{
  "gain_aug_db": 6,
  "activation": "swiglu",
  "drop_path": 0.15,
  "wave_strides": [5, 2, 2, 2, 2, 2],
  "width": 128,
  "positions": "learned",
  "num_labels": 33,
  "eps": 1e-08,
  "one_sided": false,
  "grad_clip": 0.5,
  "weight_decay": 0.4
}
Rows from block 5, named by matrix and row number. Each number is 500 + 25 x the weight over its row's rms, rounded and kept within 0 to 999. All counts start at 0. Numbers have three digits each. After the name is the row's rms in percent of the matrix's.
# fc2: first MLP down (model.blocks.5.ff1.fc2.weight, 128x336), inputs 112-223
fc2.59 099:479507516513470548512471452503521468468448472491541492496479549472482508474461462514485553501525587525518493547532521516481485547495460517523503496528482453526463529480494503470488464480501507505491499470526502493506506474471478526476546521514497482458456495499510528497506513484488473484502558523506514496511506540487504492490506510495
fc2.60 102:513476496518506535500496522478504505450471450488475527535511532517498462492504515524475504522470548462519491505532493486509512525540483507525501538490525540543521477518477506477501503504522490467552517502522525449470541454483544509525474554533493507536465468481526499497514499551484481486497525546517498544510515490500515525445470500485
fc2.61 102:519545499513505541492460477540514458529482522467479467462554485520493472506513467461511482504491480507513505484518512476492545521488512488519549462504508570507486477484496524514480469520521487524536491465485503485544495492476509524437504485523489505508463531517514505497463494462495489530463507526487517502484485499478534472507476475456
fc2.62 105:467431509504498486494457481510519519547494498529546504488538462461534497547512500488466485510491548498506487453507554484492529455500510487492463493492498481521546501482515503482488522479439451497470509517487505469478488564478507485477519496476520482507527504502524503550474476541490503496500490488522451525524447519501476503538511472492
fc2.63 097:491498521521539513510452543526522501511491501446518483546553517490493487496557451504460469495500497496527445492497476494487516501512505516499551530514503501487454480482504535485493490512514523493518498514509545538496524511535524472509503527521488485479497497465523469474480468509494456456481556474486464522463460470532512448526474455488
fc2.64 103:507514534516450511511474521509519512511494485489555533512483455512488504503492486515504548507494503483446499532503476521496504504513530489502494472512496528540544482540510515462489512486553504502470461460469490506531517497518524490445521489507515487529540521493559485522460490489458526535521494493466501479527538509523477512531517482510
fc2.65 103:503490472504479486511507513502521518475480479512469506496493506458465524518536472541497438474517497501515503499539509491481471445467498493507509499528531418459506517508511480499501528464509474518523513506505490507509456493484482504485511507512462550511493541477476492482534497501481494533498489492468472499469513556540477553475453479527
fc2.66 102:477484477499498494478463530456452492487484474479504518506479516533463512527468514490516495479464522480482453482517508491534508472514532488485533509543490523474516536519487528543516535548498497532504483477518511529503526481509530510521538474510509512501472466481474441556524504531519488475499547489497503500501451489475481517533507498507
fc2.67 100:524559487492484511464509492475510535535525525470480468465534536516547502466513538529525548490495516451506467508531519491509485503518475504476492474501524478542512526528494457487483491486464495494523526485492473474492489497499501479478508427523526532505558522517545473504538483527562517480503526537504487501507513466496485464481545496549
fc2.68 100:481511485468498544510512494475513497510503483498488524528514473519505509411515488482494519538503476555491478507482506499481482493497518508486531492518538455507508509536477488541538541480493495515508511521516488486487481510478532505494498513517510540509536473510554485469472508504491484521481528471479522466504482478478518532536486493503
fc2.69 103:488511525512512527530508513531504474481484537497460532463482540488458541471501484520509495518551554539526477536467481511525528539496506483550512454486531496498499509470488518448478485513509530496516532512479469534482522557472533504536500486529473499512545517507502451488465482479489526469527507490495518490518515467495486488507462503474
fc2.70 096:520511504488533505525518493525510460515467451459469528527454495489509504469526471516484457496497490510549484572524520516521518517491516480510484507514506519486467547477507516514475511498508506509480468510527482490505505515512494504483535488504514498485449528481517509465522514525537526509496507454517508478524501513495519479517412512512
fc2.71 104:515463536511474486498546488506509510502473476504507523505514499503483514494523516463458483523453469481434481512462510470486507453480525528507490493486506517469487451483486534524515526479492458451508496548499455499510486496474529503464511534568538549526498507504461491524510523538477510455533497492482520489521518468476519498471497500479
fc2.72 097:449500527535489504469488464470527498493524544487480476536533496482474472503483518534486473506508517531490491483522529515534493540510510459478497503474497446465487514494524505502449540525483481524482494495473470525512526466498503491511527505500515472499528508569483512470474531513516467466479475514479477491512490499536518434507526546464
fc2.73 103:495488491499489461463489478554497497478508485501490495509502509509558499475488473509519525503486500482464465468481470502520526553493529546496491521467496483459470515447524453528521510437453498499485483501514535504492497487497466547475516514510513503545461473518524520465501470530478495493450451514526528511470490506501524477488520524445
fc2.74 095:537522490481485467502461553506512523525491488503515489481474513564501453438512492536460476525495485539485532508524493483553491529479482490517509513512512525513542490503507514487468461521468502489533484498488515523549506499527491482508511485490485476540509512552495530526492520495503534527513533505554474511510509472505507495505508499442
fc2.75 097:507510512497481527505470512523475494473474538496540483471532526507438498507515460425467514488495528543475470491519495498497498483499507468514533500482507501456506513477517529508440483512508441538479489453523522469451513457545476508492501537498480505529476489507528487522477522514482504479515456503483498490500471465468479451519494527507
fc2.76 095:492491476477542518519519520475489567553493558536478520505448474477470538525505523481498515513487513538542485536494500504507502500512499505464502547505471507527487493494468490466492483514524513505488508530520458507526478487535522474505540525501505487485491511508518484514543550549503479499504553454474472527495512492488522496510500506509
fc2.77 096:519486493504493504521465490529471498474502443516517487442521512549509505537524465494479498483512474472540486488508511500484487503512499540514443529519505523489490537483555503505509535505492460478498517519530507546524493465481485431553503503521492431490515503472492526506541491471483548515467498496506475529498517481480450530483520476516
fc2.78 091:495476509484498525498483530515451505461483470498523508498463481512505521523444528499529490468457472501465469468461486470460529492501543507470540460525540545529499522440493556482513503485479538493563449496493482540473521518447439482488471526521509508529517478473512507462475459468473449525504497519469507489532491498550491501494494512543
fc2.79 102:501481475493492495506491488502447506515473504499556491507531517470483468511470527458464510523456480497517510465493486474482517494494498512493546490489456504483504478492514472497478523496530523486552452501513501474479520537488491498472499498477517500482514491470488531534523526508474481513528471482486483544472495488489517473502559515512
fc2.80 102:545480507505476538489475490535506546506491437454523460516480507514478504474513479495493521500471503457510488524489478459495539521452485507506526508511484519510492540514487441492474508502513462499504511518510501473526538559532450466476518517471500534516498485522526532505521480506512441519505498515513511466499461520517530523553525495526
fc2.81 097:503511511483499483529525503488457482466531474484540497499509512520473527498532481492522491480476525509479475487491465464529533516480492455531488524522522478481491486505471497509496494492525499518502522514533509504500527534493526495464487540522514503513483470457451449497480527470508498510500511499544466492524520473531459500526461502498
fc2.82 095:494480456544492502532510468488544530519507504486495543486457487487519487472546495521487504506481501510520494469510514482488509483540506484496490494505494509484481507441475475505495526507501474550469494547498516528504488495486510486529563512502541499535523467511528496477478477526482504466500472527481478538501524492503513476438504557472
fc2.83 103:507524489499497567503497546472476467475496526461475490533492515492466510566496476530496511517505497484483471527498525502527558495492480506492489506470519508506474484514525501514509498519508482469464474526558473471538519565462490533456496513475554543496484555466550508516487518500468550504523521489483501524524479499486530504514516513579
fc2.84 097:454502486539527482518509527491524532554493480516507504520520506492528526501492511557520473484515476543508488529526470500522486484492516465500470505511473479502475503541517489516509517504495509466502474480555480516473494489494502466482487513491569512484489529503505514532528487466470498481459531498485561471507487539521522519520493540553
fc2.85 103:505488514512559513495539515496490524501533491520503506511476517481493514493462483488478527501486484525447482496519485501513474493481506496498512487491484464453484529514532497514540491484485478545491482496499509523499475527500492470523530445546548497459475497500528483506500464512455480522471481484557487501499561461512530521486529519545
fc2.86 095:491450488466506495538479535507449500506476504455493479491502454494497510482484517489482510545520482464492489483498531521524458506517482519510523548487523505489459481498458522512472456518460566509498495504499501472475540495510515510514518493488464472461487490513446460494472507530492483532486519544520495494502465529487479465511502524495
fc2.87 107:508510501530491454467526510498477519529488523468477522526488543505529509525503476531520530489501457575520541505478520495489512520533511531507495462538466489490511518496523512499465522504569512546440504533481490535543470485454493509507522524503520449477470539542472517518501494520497510507529458508511485495493509507519505477472524486484
fc2.88 101:548500508471491521519512490554496450479477490528518516496489504500497455464527542540501468494503466500519458473475492482476535510457469484489517511469499551518464512522519498492474512480504503532447518472486500516520498482528528502462497514510506489500506506463469541477486496515517522520490541501489480470535483551496488514520523513461
fc2.89 098:522485500541496541490517464521459509470510496493560505507485519468506486493500510490473527496509499501517506471466495507508512490498467485525523507520502505514495465486535495540480488478504500471459484487521456501442477492527424491457493518475442499454538513520517491474518479528519525500472495537484525553554493526516501510479491484509
fc2.90 108:524540523479568527455491520507511484506502496473496516482527504489523482544494478533504546552502503491508488503525504517499507493500442501537462478533467486500540544506499481491517510517440510494495498500507512456540547521517514495535463497505527527508476494509510516508538519477473537494500528534558516492436513527502512512504504479488
fc2.91 103:525504496525495453471488500480450498468530538493548482481512484473502553514506465527548518497475509546491512490458493457515517493486480527458520497549498500507494492502535542513494528457453480496506525490471485461491511499477524470506498502477476517522506496445429489476507540497510491482515495547476507487532516488486516497473493459527
fc2.92 099:525495520504507491528534483549496505536523490488478491522493497484550575488516503503482488516466521510484486451485503501491512462512485570493493531511533471481518493509451496509526471492485496468497480452539500496517521456490506507513500523491530590523514514491482487489524488507488480539526520475479496473525475454514502509493464522489
fc2.93 106:512515474485484494492477484477490522558518531466480495517487539496517521451542516494565539501493489486513478485520466501513504461491537519468506523525499489554529482487481522491439520506506478514441505481488549497481485480523480478538493498495538480481507458495510487464538493475524532519515498548524525501475504521494501488499515512512
fc2.94 101:519492466485523526492470514479548448530515517443517498544454490511438559507535521518520556500513483467509536479527466492498484484516516501526487495571511520495464468541486512517530500472504503455490456503484485542471498460455488515531474509473487478501503468475498536478489486545489503501520492497495504482486523515492551472540529490489
fc2.95 096:480490502483513499520543492482497486508479492502585520420465486549472471518505513501475535511479489518495528516481508519484476527506537513502475463541539483526524451525543541516495485497494495488515500487543530491546497483501518514477527506475499487488510465501508487510462508523522508497523544488486515464487475459479523458470508509445
fc2.96 105:503501529494479498521514531483501453499489532520526481503488503533508556486464548504558538496506486551472493517469504487473504514508515512488519509451494494500499466526497523525489493482486493494510504491546515489469484422509546477504503456482515501519469535472475527490488486517493497468522518491525533476529495535502490504517474477496
fc2.97 103:487523506507441466499505524515477461527541512509498536505519485466509531528462527475437485514490524498475478477521513486496544508493473494452476499504527451468476547492537498517522483514500518515519531500444498510478524502475492483515470494481538519510475489466494536507490539510480496489480466452509506478498483495500480513475546500541
fc2.98 097:474491504526505458509446484498536497516519548510491488455530463523510476503488486503533503492506524495472499516508488501541510524499496521464530524524493495456550511499491493480470474494469540466472498479474491507493502508486519507486513496442510487503433483487478479511473519448437490479502463500474498526504469513466532456495543502480
fc2.99 097:509478523481522506482465488501455462486500483473507519505471478507474484479508536472495510484421452505449480557489497499510539522489486518488527469524537501491541468480510481519488514528537479479449508482493488486497496508513515487471501470515490479489479527477492497485528536491535500483500488443493518482523486510511491488503506466510
fc2.100 098:512498497491476532492502529477483504545510499503470519494514511507499531504502480514482517517437525496487507491524529463462437515488490517507536499440450546484492507507511496479528496455512501509478456473542477495520539475496498519556487476477485507458539480507497490486515462519522507507525501565502487554536507512518461488495479510482
fc2.101 099:512516497476530508499477494510496460469510470492557507525525501517503549490505516484498498502497557510516504516531531519520488503525536529464506560498498529505482437499491535521510516463504541489501454460523515517541523525552493537503504524502528534499481509448512533467505549509494480533522499533521503482537517469520508467538516539510
fc2.102 100:497496512502484495492510451491545512510511534461472464505472501484466471502553483530548515490482494482478516476488488490506539513531509517482460473485494482504499446493447469520501477503514493487555510521544504540519493538510464462505508531503490484499512544460493503489546480521473548525469491473475461524492480443495480478507496482521
fc2.103 091:493477488477480514506505489475471468509493517478456473472495497521550489461490507516480479498506475524504487508469485551497509478520531503522479472495513494508521475498504503465536519484524503483487503532486514511499466502467471499505491503450485508473492510511477530499489506495475507528504475485561492510524500504538516565523466539553
fc2.104 098:524502497437504473545557492508485480516488500520483505524507502528501524523508514509492503475536510527527476541499484482492494515461474525486502553528528558520501446494518517473506474527531502537497548498480518512485522487499514521500503511485503478503487531450509485500527518526502542510490508490497513525474523511532545469481494524530
fc2.105 100:498483491485511509509507517476474501509544449525464453496491476531486501508511504531473504509503511502417489470519535530497499482469500480505544542444482518562494518495491464535523473491477503474483454505520504485508528511526533506538518479490488508465539501513538518526478479484526509455504514469512498536521490483484517457466486511488
fc2.106 099:525503504510474515467460552535534483521481506517525455498492547483480472518483488487516518513492520506526519544502530492473493481497502493539513493479560479458484488501506454530465474513509486460462506530542516541507523500501484500489502474520476490514518455463484479539511490503514477546549492482566530476477498510466479482481503545452
fc2.107 092:520476494491501482462516489486486486521545505476546479534499505510522508460528499490502497511476501495534536452530498474518505485499454542479463491448501485515529487512506496473480510502479504480472500492467545499515479525498575476547524506482489505512506480503494531480485547534512503535475515554566505489521510506466469471529488470535
fc2.108 110:518489479486451468532501536529505477487501489452486516484550528481468491467463483505482460544526483485487492497503490511503515509498514497494518476498473504522514521528484504550503490486500471495538516460528480508495497466547498493508489481484493499501424511519505519533483468463543532492485530488503479540489485476544460523455516524525
fc2.109 099:519551500468480496483529504471487505526525507487515530516484527495466529483493436495456483483503489532526534522515462530485489485457504513564530522479478500448488485526517487493502473485486445500483519509522496506493497501478486517495509510468525485488468554498460483512532507459513495491524495468511497491541495513513501531484576463525
fc2.110 100:483495577545493493514525476479459505481502561466493535472481484483466500509453460484506491447577461510536487473490474477461488484445489508473548485522485509519527461493535480528474501428529503437477529538500496514499527479466489492530496476516521542511481512518470458524471483548519486521479495504519497508518458516462482542482522518523
fc2.111 098:489478427516443529483491475483472518497478476487530449529451449498526484479489456508472552513487515492488508487485505513535575487516512477559503487465499476480526498559480479532469489480522517500494522511429474460497507517467513527500519524518479520517546496511516518530468507506501495511502526474516548474520516463495515490521483507500
fc2.112 104:495531455522533477527499533449540474495455506530537499540497511469518509509450518479554505490515502501491517487482524514518507467504538487487471524511466501466447498442494493491480500466498499506491547522488482478515542483483479480519489495509533528513487511444489509534539484504498528520521542526526491504491477506424501528482497464470
fc2.113 101:492499546538451500520467546514476527488513507480492493534502486480490553510515501511499526513488481479508521500483495505497519507551456419465483472478467500484471476523445563502485489496502493553495500502465475467562486474517536537489476481534489478485496506555476515505519518509475486485472499533503502478479463524511509515484517473512
fc2.114 101:480512516496544503478556473487531506462493480524498484529478464500532498504475495461529482514503510482495490544493530498483498526484500553514463448489457474541524490524507507478529517504492509545542505495540469460517499556522459489521496504485522513526501474505488505503497480471490538491548496501482521512516487476497476490478543486516